Rows from block 4 of a small multi-label audio tagger, named by matrix and row number. Rows with one number belong to one neuron. Each number is 500 + 25 x the weight over its row's rms, rounded and kept within 0 to 999. All counts start at 0. Numbers have three digits each.
Before each neuron's rows are labels from the 100 clips, of 14976, where the neuron reaches its highest value: "top examples" is what is common among them. Only what is clearly more common there than usual is listed. The data: single English command words and digits, spoken by a formant synthesiser in many voices.
# fc1: MLP up (model.blocks.4.mlp.fc1.weight, 768x192), inputs 0-63
# fc2: MLP down (model.blocks.4.mlp.fc2.weight, 192x768, transposed), outputs 0-63

top examples: /ɛ/; voice: deep voice; quiet level; /h/
fc1.653:488521476489509538495496504449534495533496522519505507514480509509490496495517507503493480503531458509517464500504501476521524495538483506519483512497454542513532481491532546484511444535526482
fc2.653:535551550509468534536488529523499459531509471540467520478492497472475514519486500524515512519475505509484512502516511541497516506497443505510499491451538493518469483506474497486503465490534489

top examples: /k/; /z/; word: close; word: call
fc1.120:480443507536489493526468457442492434495468523523487464517486522502457540491458479513549483499508512540514517513532477494531529503439479564506533494510485498507536460491480490515550516472493492
fc2.120:453520495471531514501514511510515514532489455536504510478500510504493493480512437509448483496491497535534524486509481529516464502509489494524506515523481499515487528456477506484497523468499482

top examples: thin (high-pass); /ɹ/; /p/; whispered
fc1.79:520503520471519496548500545517522503526506509527472532497493465498483538516481533491481484484497524487435467498491484509513486497486510497449502473485462479497494494529503476530449468509465519
fc2.79:479524502473523509486500482528487523481497485522520487499477536509512506534567514488483475509472499469504477543453512545470468515484548443499483504458536522540514480511489506494519495516520501

top examples: /k/; /b/; /æ/; word: back
fc1.572:546477507548469528485494469515494507481531523523477459436551537528532525474490485505513490556533497526537511526501479522516472468494439498505486509511492495482453465512515540508505500511492437
fc2.572:506455504528511476509495494531549508509530545485512504505466501488480508492508496536493480479517536471488535455492485545505496512472465510531457487520533485536492492475496531480473474534491506

top examples: muffled (low-pass); white noise; clipping
fc1.115:511512488477475525520487486506501482499465523514491562509483524495454540503512479521490476515502482553506455476498543467519469516514505536495498535513487474479491528578480505481485511496492511
fc2.115:527465524515508531469539456516505490506496450458474442519502501512481510459522500479471500502481520447470541452487549474463490467480513465488526441496547505516489509464506496509512493496497505

top examples: /i/; /ɹ/; /θ/; word: three
fc1.353:518460488426495513514504520496512540529492510520503463447527514548503500517484480470526542524508528517484477525539499492503520462513515475465483476498519469502475487488500468521462471525503465
fc2.353:503486503483470498527491488535549491536533483476522476466527543483500476529456489509540513487482519513521484529545508513502488497490509474483530535504529506535481498524472508491490485483496495

top examples: muffled (low-pass); white noise; voice: deep voice
fc1.627:540500462484494453471475496478469491524487503498510488557522497447472508497526481474475502519481515494510437519525490491516509508502493496496534462479488512493510481449529502511507508534500493
fc2.627:487500535472497504508458482523543508482541507536504524500479532478452498477514490453503487532524505457481505471488500550535521498487483518456502543539501501507486531472465484501459503522520509

top examples: /t/; /i/; word: repeat; word: next
fc1.514:506500473452477484483479469485515487521530526473485453472535514442494476507502517509509505466501489493499478483525474499454544544497496501490506525489514505460481510481489491506458547467512513
fc2.514:508509516520475475529509509506488506499470468493548514533538465506511483484484496542503552503518526481472483467518492478526504474501521493480499519446496503466473542529547530451474467466479504

top examples: /k/; /l/; /ɔ/; word: call
fc1.268:474484518547514502524475501480536500453528536490475524474455495526522488476497505480501491500549517535489537460489484512472508525488513489489511484489498488464487475507512506491496504523497465
fc2.268:487483506473467499483485535498507524521525498500461501476460497489511491417516515535521478506500537543496507484525484495508527495514522513529472516530488514513495477516506450519504536497495509

top examples: mains hum; /d/; /f/; /aʊ/
fc1.528:520511520489543515516484504475489536580516496495473522499467456493497505510471531556484505471510524493438501436484499513491529500513511509502465528433488533515480535500491519543512515512534507
fc2.528:520512515525490510535518519464516472492512469459495509524518525509548461503493459498464510475473468514519489522494504499508505486525484519493521485514524517478528508513467477496517490494473524

top examples: /s/; clipping
fc1.189:512534506510535500477444479462517476520553497473493474476489503491510483490508489510513492523492488517498484539518484537476505480516477466437506514497507532517483489456506535506534509468481477
fc2.189:509516521506492463539506476475496475510547519504499493495517518524504513455457444501491484497549524507530482454520521480482453534468495508509487516471548499487465493525456489495540481522485506

top examples: /ɛ/; /t/; /f/; word: left
fc1.591:499459501468541492509480562484521487491481516490477498532479499494510491458525527519504446477503482454516466481490527533455513497496508494517518479523529486517481467445513524513483555479465495
fc2.591:477498470480491485485485493477487518463547492505502475466525501437500497506495511487481487522499471512520480542546486492555513525468499510513474540479561554500517524495518498456510525506513522

top examples: /l/; /ɛ/; /h/; word: help
fc1.503:523515521491504480491485523514559464535501505484507493529478557513496536478479500496504515479516523520494533530502529469532528519533482468492545494492546518540506471502507519505549524452479485
fc2.503:471508512488488494482502543492493510510545502533480490461572517478478474474505525568512505503485501492484496524503487509485512527500495517505496517504504530481487496511554447501467457537531495

top examples: /s/; white noise; clipping; thin (high-pass)
fc1.725:546520477496515493535478511510527467520484470476466547514491475529479509439512509494530516499496514498467460463515481522515514502519549460505480523468498510530503497516510484553540480519454528
fc2.725:521484491486490466460528493444523489459496464507473484496445493493487525534465505492498533497517464509506446501502498506469489517518529496500509488499495505471525477503507497509509552493495537

top examples: voice: child-like voice; /t/; /ɝ/; /aɪ/
fc1.372:441514493497517519535492511523485510537512472507477493534494520498477441488513514493518496492488499511492517524491509474472510471510520526498481459505505465498551513507484480477548505523491534
fc2.372:542480518528531481538496535479589472498449519540473521480471489521531449480506525525494521494470514469482525485481476476534547450486494492503492514450495504495455479489516509489477443518507473

top examples: voice: child-like voice; /n/; /aʊ/; /d/
fc1.324:478514474476539509514486535531526518467467486488461492500511471499508488475539517496500504496522534461513509517534483517515481506477466530503510457554518504513516499491497522508470509522542483
fc2.324:506474551526472539496514477498473507486530554511495505489495476502467544471500471452486526512479497496529465494503490491492530513487533501517513509549526465529485501541466472476520491488478492

top examples: /z/; voice: deep voice; /k/; /ɔ/
fc1.316:521480514480469497439537506507514526487533487500515492534456510486497546501494508524520492528500518508511502474542516490492467494484493473483500472484476482489521517492510479492546521522457455
fc2.316:463481479503471532494458509461529495528500474468512485490475554507523513504538546465459503491484500501513504494517495502477523531509466509476488507517481537484484538481496523522462451516514519

top examples: white noise; /ɝ/; pink noise; /m/
fc1.405:489477525501510482492534515504508500497494489484526459531509554490487492498457523448521521480486527510470454488511506480511526508493468495481511500504455504463517521476475544508515507429495480
fc2.405:498484508518477461495539525507519482518482484491501503466470530529485484535495470495522483463470441509465564471565503527538504542475540536489526497491521514490510536496502512464467472475489488

top examples: /ɔ/; rumble; /ɑ/; /f/
fc1.751:499516523487513480513493484493475538517547469516489519530504528486520560497491501507496479460490471544477522527506509482469482529512487473486500463517525486505520539510512514553495468490490523
fc2.751:480550537493523489539530475536496507503471479498502454458455493491493508517524542478441509492515491539489490527488436482459539523523501515510495527485497501475489512485490456480477520504503475

top examples: /s/; /ɛ/; thin (high-pass); /j/
fc1.341:500476466498460529509517504491509524487454505471467496506512485516527476504535556452532547468479520534527470514539506525525516469494513526500484460566541477501465501492467514529444488508477483
fc2.341:479489527534502487553480480498532529490522519523509480465482524521536515472485486521486471472511398494514485532493502500495501458453533462479495472514467537531554548511490509527511480480487512

top examples: /z/; quiet level; /ɪ/; /oʊ/
fc1.198:521505497474485470514493512521502450503504452487499496538496517522542495554510537467524463460486523466492493482437502528509502494482555525491484459513502507489507495488489515547516503524515501
fc2.198:493518512478498500480525503504501506516517507483495537519466483463532503485555494536485463532497477481480482456504485520434516526458540473517552453513447495518508536507501510500512491542507494

top examples: clipping; voice: child-like voice; whispered
fc1.108:520509490542514522521497462472501514524536520513493488492490495493509457506496490562452501499524496465561484474519547537520476511499470516461505489488445478465542488529503480532504541485500489
fc2.108:485515507514499528477510423485510512524502506461514524509481493510478521569486503449450512505492463495499477506496510529520516530459502458492484509530494528480491475500491504533510567482508506

top examples: voice: child-like voice; /ɔ/; /ɑ/; word: call
fc1.157:500497511509524520519500512478482503463499500501494475525510495488479500482492442493519476534525496533466527518513553479489523509516521500526541481522531522488481488480531498556545535515498455
fc2.157:488487518548487488537488518506489544501500500474481490463477488432506487493483487498480479501528533491523508542481445512513533528490519444519485519490521475473499545544487485495519460535505550

top examples: whispered
fc1.273:534497472524508495489515478494514528530500472505464524516508468487497493466499540472543535449478473531466501487472467513469492462536553496551518463473502470421493459497478482513491539493484459
fc2.273:452495558544486523511512492489481525521512507473437494490516511483500479477493539446555494508515510520470497477477453523495491484540440496507517546491529500479522491508481493534520521497545486

top examples: thin (high-pass); /ɛ/
fc1.255:511503437476491473519501491490482541485527524491522498472491467477514474513482545519523465506504520460513493496514541495582483503490472475522538465511513573494497446554494533478437512522503504
fc2.255:539455512486504554525502516506467485474544490511437521499467526516497527502531478547483489477494495494543478533476471483527511486509499499497514521519510466502538481462535491459512504507473489

top examples: clipping; /ɹ/
fc1.232:483468480512538477521540469488492472487531551444523542503556480484521501504474531507490515528484487468494510478515463467492503545525496463520489491534527457493447484470455495488486485505498555
fc2.232:504517543469477420489478512500496526521472533481521478478483496514469521499490461514489529518489471544514509504505504530485512498533502514498506487498546522466515492487519496489466506548439503

top examples: clipping; /s/; voice: child-like voice; /ɛ/
fc1.462:511446506531526464511489483526556469521553536458455518520509517506476514505469525512474513519488509522507465479507493530473515518529508484437472464562523471504460515507477543487499466499507499
fc2.462:496529506522504499505484487467464498483488517497515463532437506474482480481497489467511531495496534507497486532513553497518524528460461520505511522483513475518526484531479461526490526506507517

top examples: /i/; /ɹ/; white noise; /θ/
fc1.139:531507478520465491459501522409435524493482526464489511548555516464512517526526534494525470496515508488489537473524466484531478486493504510504559532495530502467483495496496470440491503497488548
fc2.139:492463534502490510532520455534526461482482450473524538457529481470501531522527485514501491491515454465515476509507499526517487511484515519473484502460491472484501418506506529471517478520500485

top examples: voice: deep voice; muffled (low-pass); /d/; /aʊ/
fc1.169:482501527527437452496480515495532518485497456491512514486542502481499491496489510479507478513535466497504462544508499453518498511498514542456500521473486486496522568492502471501491491514488504
fc2.169:510487502471503522522524454473480512534492452501517507491501522461540480501534516476499504501480478489520461506539509475493473506515474504497494529518498464522484465523516534506492533516513486

top examples: muffled (low-pass); /k/; mains hum; /æ/
fc1.489:535516465545533512454499494458489513487469530487451500488478486470509479494497536504467492480512517549514517494492494464502489544501490496523510492528534516506468533471457533479479527502493536
fc2.489:459442494497489519542497507482478501525502516452503503517487489475519484524510460484502479501486512538516491483485520536526528494526479435493507533530500514527514502499500486497531499518539513

top examples: voice: deep voice; whispered
fc1.293:505506503526491507502488481478493497545489553507492455493527464492461533524507475516499489521541476563511498512523438582493521522542516542486552490490533514507492502509505531484456466534502492
fc2.293:463518515492525510502508496541542524515491519492503467502525501458550475513487481503496543478502538500460467492513474519506482518449505477526509497519514511526496533535479494434545465496501512

top examples: white noise; muffled (low-pass); voice: deep voice
fc1.700:469488501490502521553481510510468507525466472508521502518534562491519483454556530523483474530464454553518481508498506553515497542456493522510523507485489544476422504500467508479500520515522495
fc2.700:477460495508496512517549514501502450498499524567518515522527539508538481508468487485431504469561509512506510455479484495505536512492504511524471503506508489503524509566504488450484511456466461

top examples: muffled (low-pass); rumble; mains hum; clipping
fc1.21:480519506510472468487541493517493478520492492492483498476514473519504466532517470469486481468474486462475534495557476456507495494530520510521498510531500483551493479510535502503507494556522520
fc2.21:485519484514511497487483525475533505499510521495469519513481476519492508527473494506525517501494498494494488503461490489535505473498475489520519524487470483510469553500481514482507565476475479

top examples: mains hum; /s/; /aɪ/; whispered
fc1.192:522508495510490524519459476535522493520519524497490491507517513455499486469494513497521492485459509442504518508539536513472460493521507505462509506517529474501461483510534505491501464501484511
fc2.192:514523488512512474491514463504512480474440513517497500506506501499493502498517487498523536472527482495509439495500499553487497466509519495495487521470494490521513492477572522480476556488498501

top examples: muffled (low-pass); /k/; /z/; /aɪ/
fc1.270:446481476534523471512539481462501515533498498514519490414477480488503553482503492489482518494508480494558488506507487535491494473485477477474510489521501543475494477495464506486503484484486500
fc2.270:507485483502427541458470481551511472504521531488446461506495559521533498456472493490513506500481551502492501500474498502476510504533508464555477448505486497536545488491501499465523518510465507

top examples: muffled (low-pass); pink noise
fc1.523:520477548453526516504468526511466511502491521474480507476530561519467490505472536493468495515517457462499518513503490490542528504471461469489522503514552535507494504515477502489475534536473503
fc2.523:538481492536523496506524510514503442513507489539472517481491459528502508493521520514549499473516520577526473492535496525518474548505538526521431531513516490485517514453531518476477452510505545

top examples: mains hum; quiet level; voice: deep voice; muffled (low-pass)
fc1.68:518516499533483501471491455526468484489473493503525486476500483480507513479484509488476495537448494482488506509586534503494497520492518512509530507552508511460494496525529486488525518492473470
fc2.68:508525525526479511516473480509532492494507461502515482534476481554469464511493469469511506483495516490521473477499501558475514503519541490472528491470495461541508480514509526505463498474471478

top examples: whispered
fc1.292:504475495534490469462530480507497512563517554518495496520468447538482501539476487500498518502508505493487492514528501498466541492479525537505520486459515464520499488487487506503494480457478481
fc2.292:498485489502500492491482543503512514504501461517488504452585507469511502518511491481534489498450528483488508479492503510502533525519439486511467500493544509475470519542517515510469531495477488

top examples: voice: child-like voice; quiet level; /ɹ/; /ɪ/
fc1.356:543512529474507528552477500550528512458489517446482480488481531510523497471499518512522507544467514496485525499506529517503482523468445487497479462504480493485535516489485541498489493545524502
fc2.356:491478500478500543492514466537497487503529531525515495518543495482487505490509528487527485493519490484521492498465464522478478493494559537555443526494509480524503477489469503533518568491482453

top examples: reverberation; /ɛ/; voice: deep voice; white noise
fc1.89:500508528487521486519497510513559482490495475477539565542507542525479502490494511476505432503548495560511512513505509544524484473517499522519490458502488500510478475546539518487496530527480528
fc2.89:530467551478507527543502498468487472516517544520473509498513529490483476501526495550467483458493476478509512481497551517516534519492484532470542511528488498509477505535516511516478514507474530

top examples: /s/; white noise; /tʃ/; clipping
fc1.689:545550500502487494567508507538498479488467471439493522521479531547526469504469493546514508510500521489491511481524471487541496479452526474548522505491491481506489483492518510500544470512505474
fc2.689:531511529495522512510526536535449501466548498542501502504463461487500538472524517487518481486464455431490502491474516535504511519540475531488478474510470532469512551523533530506535511549531545

top examples: whispered; /ɛ/; clipping
fc1.665:519532481464470476494499478493512518532500499479490529504503509528499534495505472433550519500495512491488484500501505527470535534501543449485494469479556478470501506460478500473498516485493491
fc2.665:522488522516525499497506548491515533516523514504480495530510535462500507503506490462509482495501508512488523464543486494472512445539476502560490514502501492490494499512501489524467520485522479

top examples: reverberation; /s/; /ɛ/; /j/
fc1.478:551530480487512523505438526492469495454510510474539498476487505487511531473517508501523494501482533529499511475443540484491503537537506497477494477485444520473544478532490527514509529488547454
fc2.478:471514526518491505529505518480509525503488476505465514539493507478513517515515508480469507508470460501535502508521493486499491525484492540510516510513525485473538508485485519496484486561441507

top examples: /dʒ/; /tʃ/; word: change; word: zero
fc1.193:508509494543473539527481487480500535532474501484520484516503473488511478526508494544513430497545469504527509488521462475517473495507446504493543498495510492447515532497500524558486521522520523
fc2.193:518472491470444476479500465520543480518519526510490503504526500474478525527476479470462539500506431500512473527468493483517506509506495484505509521483460511526471462490521501541506485453519469

top examples: pink noise
fc1.755:502496446521517521520493546519501479478453509512480492505495434496505525480529488503522461481472504496474525468519506519485515489529510507481553460506528485502472476502471473464471482505553486
fc2.755:512510521459471499533520482526496462513496482488517479512519487479514491552482512454529566495512503480491495508515493494494499505511476523519561525461499515520505524482503469461526519454529485

top examples: voice: deep voice; /ɔ/; /d/; /w/
fc1.392:479525552527529484513508462484475481514514539526492520535488475503466468497474513524551479497475484515469521506539518498534483549505485498473503516472464544509479486473499515482446507472480496
fc2.392:504448506521493495491499495484528534518499452495533509504506506539488538494463487502478481469496424448487493468480533500505522494505473467527531486474580514497476459565536507484499502510529507

top examples: /dʒ/; /tʃ/; /eɪ/; /n/
fc1.657:497454495456484465473528494510521486524515476518525455488484506522536487472496495483516526484451493498491501477500459512490532486517502496479532489529443489488492509504535489470556481481489492
fc2.657:511556464540471523484468478518474500549484536451494467549461485535510479486484456507484522453501488516543502498486523504500502509490543479513469489512534481496520487539496474521543517489506501

top examples: /ɛ/; /ɝ/; /w/; /ð/
fc1.662:485466514530506545471503482493548528532468447512536512537484484475506547487472476502488506536502491545466510517483473488487494466538504472565505519517502513455494470495509479495494487535479499
fc2.662:514482508455545477486513519537517461516511504484534511450490499536484493493487522504504546476536540480508504513515471533532453498521501520558490468486507514537493503503534504509542517512493502

top examples: whispered
fc1.73:517532484514488482519480527541485511485512494492462458503525499528518492455471500539534436528476493482466498518516494541490503495567474435498497426472484534495520460497476487458490511467463461
fc2.73:485515500490549528541496508490514477466517479478501533471496510448499475472463495509509459509455522497505475452507509502528471483478496480536524501486516472498548505487505496493496513489543504

top examples: /ɔ/; quiet level; /f/; voice: deep voice
fc1.112:431537489508538513481489490491541496543499505458545480533471498500517460500504558478544522502485459498488479463519512477479524436504505466541506492486501502489520474493492501537499495562487496
fc2.112:509515525524449498492484588525498505428514501489462495493521528522518464494470508489498533518527493502498461493516465505498482532516510482502496489496525510441504528524511518469534467496505517

top examples: /z/; /k/; word: close; word: pause
fc1.27:471465539465485496507447561465526487516504489434478566535501502456505517547488538524515478497508514503507529475510526494518523490496486452520482450491501512502485516474511457554506510537493459
fc2.27:496506520480475475504491566531492512477500534501513498464491498499485445482506564502455526505484519487497487498544526509507490536516503478473549517568514462469463501514514505503524471453524492

top examples: /ɔ/; /p/; /f/; /w/
fc1.151:493558509496530488533500505543492510485546517534497492478499487472504503527490461483488495511494453514431532491547500474528508482529491496481522522453480495488492559502543551508508504495516501
fc2.151:513549533518486477522531460505471478483505515493504508484481498463556518515479486474464518485502536498502490528493479456481505531502491485528497504492488475517488478476485465500501522489529465

top examples: voice: child-like voice; breathy voice; /ɛ/
fc1.586:525510465472517533508511486492509532503508544504507479521492494489485488499523505473523455494511445464510539472462479486494473489484564561494512480467503508533512525484448496459484479483490488
fc2.586:509574512507515484509499500508513511508488485506490464508472500529516470544501474500535433469486488465468541489507501476473518522482470488516481530518493513503486511509472515510495475475476426

top examples: /i/; /ɹ/; voice: child-like voice; /θ/
fc1.354:531481513536534477475506513468526488490517501469500471496492564514499463498462508510542469502534484537508533471482482460531485455508480518468520517490504512542524525497486493473489490459511561
fc2.354:483508506503532511490496437490491486539502523520521516535491485495498500509492528548502486522489481465508462469509525495504458513496452527535497575473489495491447452487509523499527496520477473

top examples: /k/; /s/; voice: child-like voice; /ɪ/
fc1.247:491483513505457457573495449485503511533494520491490520517506535491471534502476498520500490479537518519519501489523500521443505491489502443531531487497519469534505490490484490506465519482491501
fc2.247:490497472490495467501465464502553452473476490511496486508468524460509520480534514505484515455524496495513483514503544501542463491482485500473490554484453545524511497468521485522539477523472527

top examples: thin (high-pass); white noise; voice: deep voice; /ɔ/
fc1.669:457533513469533518524427488571508477533455460463545484516460517498461537526552496464537488507502502512494516491525484488473514439517450455524482514483468517513489513501498517501503508511456490
fc2.669:502465514505529497497495508525517458481516487476510500525500500530480505491460490507462532479487486487483497512494491487516456520462490551543502454482523540477522504488488505437481534492458524

top examples: voice: deep voice; /j/; word: yes; word: music
fc1.350:508506521549533482475533503468564518500512494501527492483521482535472461465488498541473543512544500480557530521503506455527479511536482523538497575490511479509494540531498522495496517510466463
fc2.350:514509499481492471497488530484487532511479522520482527542517459459511496508506545557530469502507467510492481464491511509486489523515496515474565518520513490452480476458498525535468461485530511

top examples: /s/; word: yes; /ŋ/; word: thanks
fc1.753:502469445493540517507510556453454483475506553477522513459532524490452540514477546485538482497484484461520525499492506521552470497503504468536497491519530500478500526506469468515532500500480509
fc2.753:497481524524459511531506492470521456498502467516487513500497475487497470513462504529524472548499499525541487464491525522494493500491494492476492511503488484429491491481521465492484527528531468

top examples: thin (high-pass); /ɪ/; /i/
fc1.593:551497542482502501518514508482476518503517470555472532526545526504478473527453511492505509452512514490498503510498505454536505500449434483500540481515485519508491468557498497488483519492522492
fc2.593:507493499457505525513492514525497482476487466544462501485544480493496467529476442494491468478539474521555536505501513533539487544496518487537513537508495478482439486481529496486504503480501512

top examples: white noise; /s/; thin (high-pass); clipping
fc1.441:504489489491530478486549515508553470492492524519547557507463518516465502491526544497539525502494508462455545499459536516500538492513514506487468485525510545515513491462491502500496447518508473
fc2.441:466472476467479501528483513507484442556535508505485502512515469453469534504503544509472531470552502538480490479513456457464496512497501536522513517478511562496490490505530496442507491478458505

top examples: /l/; /ɝ/; /ɛ/
fc1.434:513484474514484501555480483473504542504450503515467493514516475494495524450469509511536443505501537511494562442512504532499498497487475478476462499454487517504511483496487528527533542507471528
fc2.434:522491497508480530540509522501467502508491462491465508470552541464516457522556528492484512471478528521511505483507533496494512523503541522498472525477505466500512480526504473538491483487454537

top examples: /k/; /ə/; /æ/; clipping
fc1.127:515457534509497514552500501530490457502476496510447486498507497552516466512559530526475485503501540478516538486509492466467466523460516504505488509517464466445494472522531498483497482503518458
fc2.127:522491473494502484495509509461504524521498510453518484552532476452455492495515486524447505473436495441519509506498450502448489504460510475509502509496500515492510518525538467546488439491510507

top examples: /i/; /tʃ/; word: repeat; word: search
fc1.524:483517487440478477496485494481503526511509507512454514475514469489531517461489504498515492495499471476547522447539543460495496469512502485520501532524465500537466497522491513497513522482504521
fc2.524:486457497532456438528493525566514542525481489472514495500480473520484488502490489495486531488504583484551452502525478482514481491494542491490519473496486529466541507510508477498536540514507447

top examples: /t/; /aɪ/; /ɝ/; /m/
fc1.739:502502495476509496507462489497497450476503484482509516513535459495486497498481492462513495473511504504476523493494505507502548468526535480535503522467495487440523530501476516499504520445550547
fc2.739:506513502489477486467511499511519498476473516527457441512503511495520487524487478482486523498506460486510442509493495493546499523501445515460480546499486481476511511496477478545509550530440483

top examples: voice: child-like voice; /aɪ/; quiet level; /t/
fc1.305:437461494479504544516500497474504520519506502519489467474505518504489540508457474480524529503496491482524489497514462454507516465500469496512483494511500541462502470493508488494463472480472498
fc2.305:529457475481495518494479532529492457517491508462466450498545507492499469497529491512462548472517473478487495483520509496509503481514511502485509542483533489540535470481452502481483497546519522

top examples: reverberation; /f/; /ɔ/; /ɹ/
fc1.103:492501573531481487467472473493479558516546493527480497506526500483523536515474532509466497527523468537525475482525507530511462470503524487478504490523483483476478529485513506525529478506479479
fc2.103:532497491495470533490546491515509488529496512510505526494490510509448517526509529494456477494509488523505517526493504498526517498515455520532540488457477474500529489460477472521539500505513479

top examples: /t/; voice: deep voice; /p/; /ɔɪ/
fc1.258:469517491476497501498512542508479517509505489481506559524457545511481477510489498513475483502520450481442515537483457498441515502495519488543527497467500523523490501516491513473478466499488499
fc2.258:511530553510494515520497502484500511517479512478505496463457481508497495520490487454507540496492487498519497516505495483496504514527490502461481482541520519527520519518494484457522455510467520

top examples: /s/; thin (high-pass); /ɛ/; voice: child-like voice
fc1.537:532466454476470476480514496509500483468531502528514493489537485467468507518478480502482512510500525546509481521512438493460505478492502504465553451505491562498510491542508537469502533535510526
fc2.537:476469480466560503505504509528467484549509500557506510488504515527512491499562540481508529515497489522517482508473508468513508507530480521503477525497510482523507503475504496556507554485425496

top examples: mains hum; /z/; /ɔ/; muffled (low-pass)
fc1.638:475510473503530497477504470539506477475527502546505496525476503484471526501456474473549527490540516504530534527473524514500501494514472563440524526492481460486478494509515499458510504519447531
fc2.638:513495536484498511496480544519521498502491506517502501503521505552504448503513478494450490535548488479482520476535508462520519458495524513520508540480498495483503493475515516495459494513507494

top examples: muffled (low-pass); /p/; thin (high-pass)
fc1.520:488512486468491510532518530508534500475486453522469534528446523476495520529507497500520502510502505492475512479516518531505495545478526529513499497462468511484503494481474516509494473510492507
fc2.520:467532515507507514497485482533493520518496471499497526486473506486490520547518507487527494477486489507483460540447513534474494490487503479499506462521486530541461526515515502532512488511488543

top examples: pink noise; rumble
fc1.585:502485570532513475489501484540522532519478481492487501502504470480513465530505486495489505509476470519510497515537486544498534512512483539509507533505520496496481487527515484478481503480531520
fc2.585:472507478508483537484533521535509460475494483488553510523491512522452498519509457531483487512552519498478454495526535478533514511473474517533552474472501484489493487477470536508554520494461475

top examples: reverberation; /ɔ/; /f/; word: off
fc1.123:475520481513500470504463497484462519500522495513457494557491531513488495466485483512539546517479512500521482527463484542511459458494458500456519468528476478496493472514513481564496482459511525
fc2.123:483460510534480529498534500496513488483485508468496526465486518487504478517509497507502474464542546470528487481469500518491539535462516576525514504489515491494488503525462491510494485495528512

top examples: thin (high-pass); white noise; /k/; /ɪ/
fc1.468:462521493515506518523478510465495491521489499494437496556480508515528497500562483519521503510504482525508490467469492504495506460493498499480510469487532494486462480496497485488449501503455513
fc2.468:520488503483472479478484496521477486460501538515500481493535465526472495493482480485476528457486516502481536490476533532482515536479498478491561528515480511543529497450542461492536494479528525

top examples: /k/; /z/; /j/; /u/
fc1.209:536441528447523500495526507482529507449521479523495487476501469507486488433475546485502542493514518520553544480501432524494495504527503487485490510534513504525466517492498526500446535476502461
fc2.209:516501466465465454499497496461492463493509539527469464482513496471518526475491531522476486489511498538463486468495499485501532497515488495517501466509466496506517464513515478540527465522542489

top examples: voice: child-like voice; /d/; /aʊ/; word: no
fc1.307:506489512476508492486488506519497560484477503459546441513503518563473509480545524546494460515527546449486513505510499501490534528493515523520502483462526486492525499499529457484494505543493496
fc2.307:519486486534498535488504518452488487508486515473480505471557429503489533506542525477521524517481477522493499501518523520487428539533475470474494541508494505453497451513497496491484483484509511

top examples: reverberation; /p/; /ʊ/; /ʃ/
fc1.467:474512535513480516490488442506463506497508537502486455554542520494468494507453485540537505476530529479518486482537460523532512449494472501460528528475494475475445526505548467503508525540485521
fc2.467:515508471515498498492484467487483553462520503512541510468535504505500478462474547500524507518471488503519512491471503521540451499524473533493529486493505502506488453490533490486513520502508509

top examples: /k/; muffled (low-pass); /z/; /ɪ/
fc1.497:505509544500526483511475508493499520525484536578483458487542464498511503499477484520489492480503509479483514475516500504502525483491489530506512464539488475521479482509496474497504464492479510
fc2.497:492478481451519531504463480521533506525477484513482500470511523493525500523507460481468508451487536560456517490506503456538500537498531489517523506503517517477517479491488503503482501491507493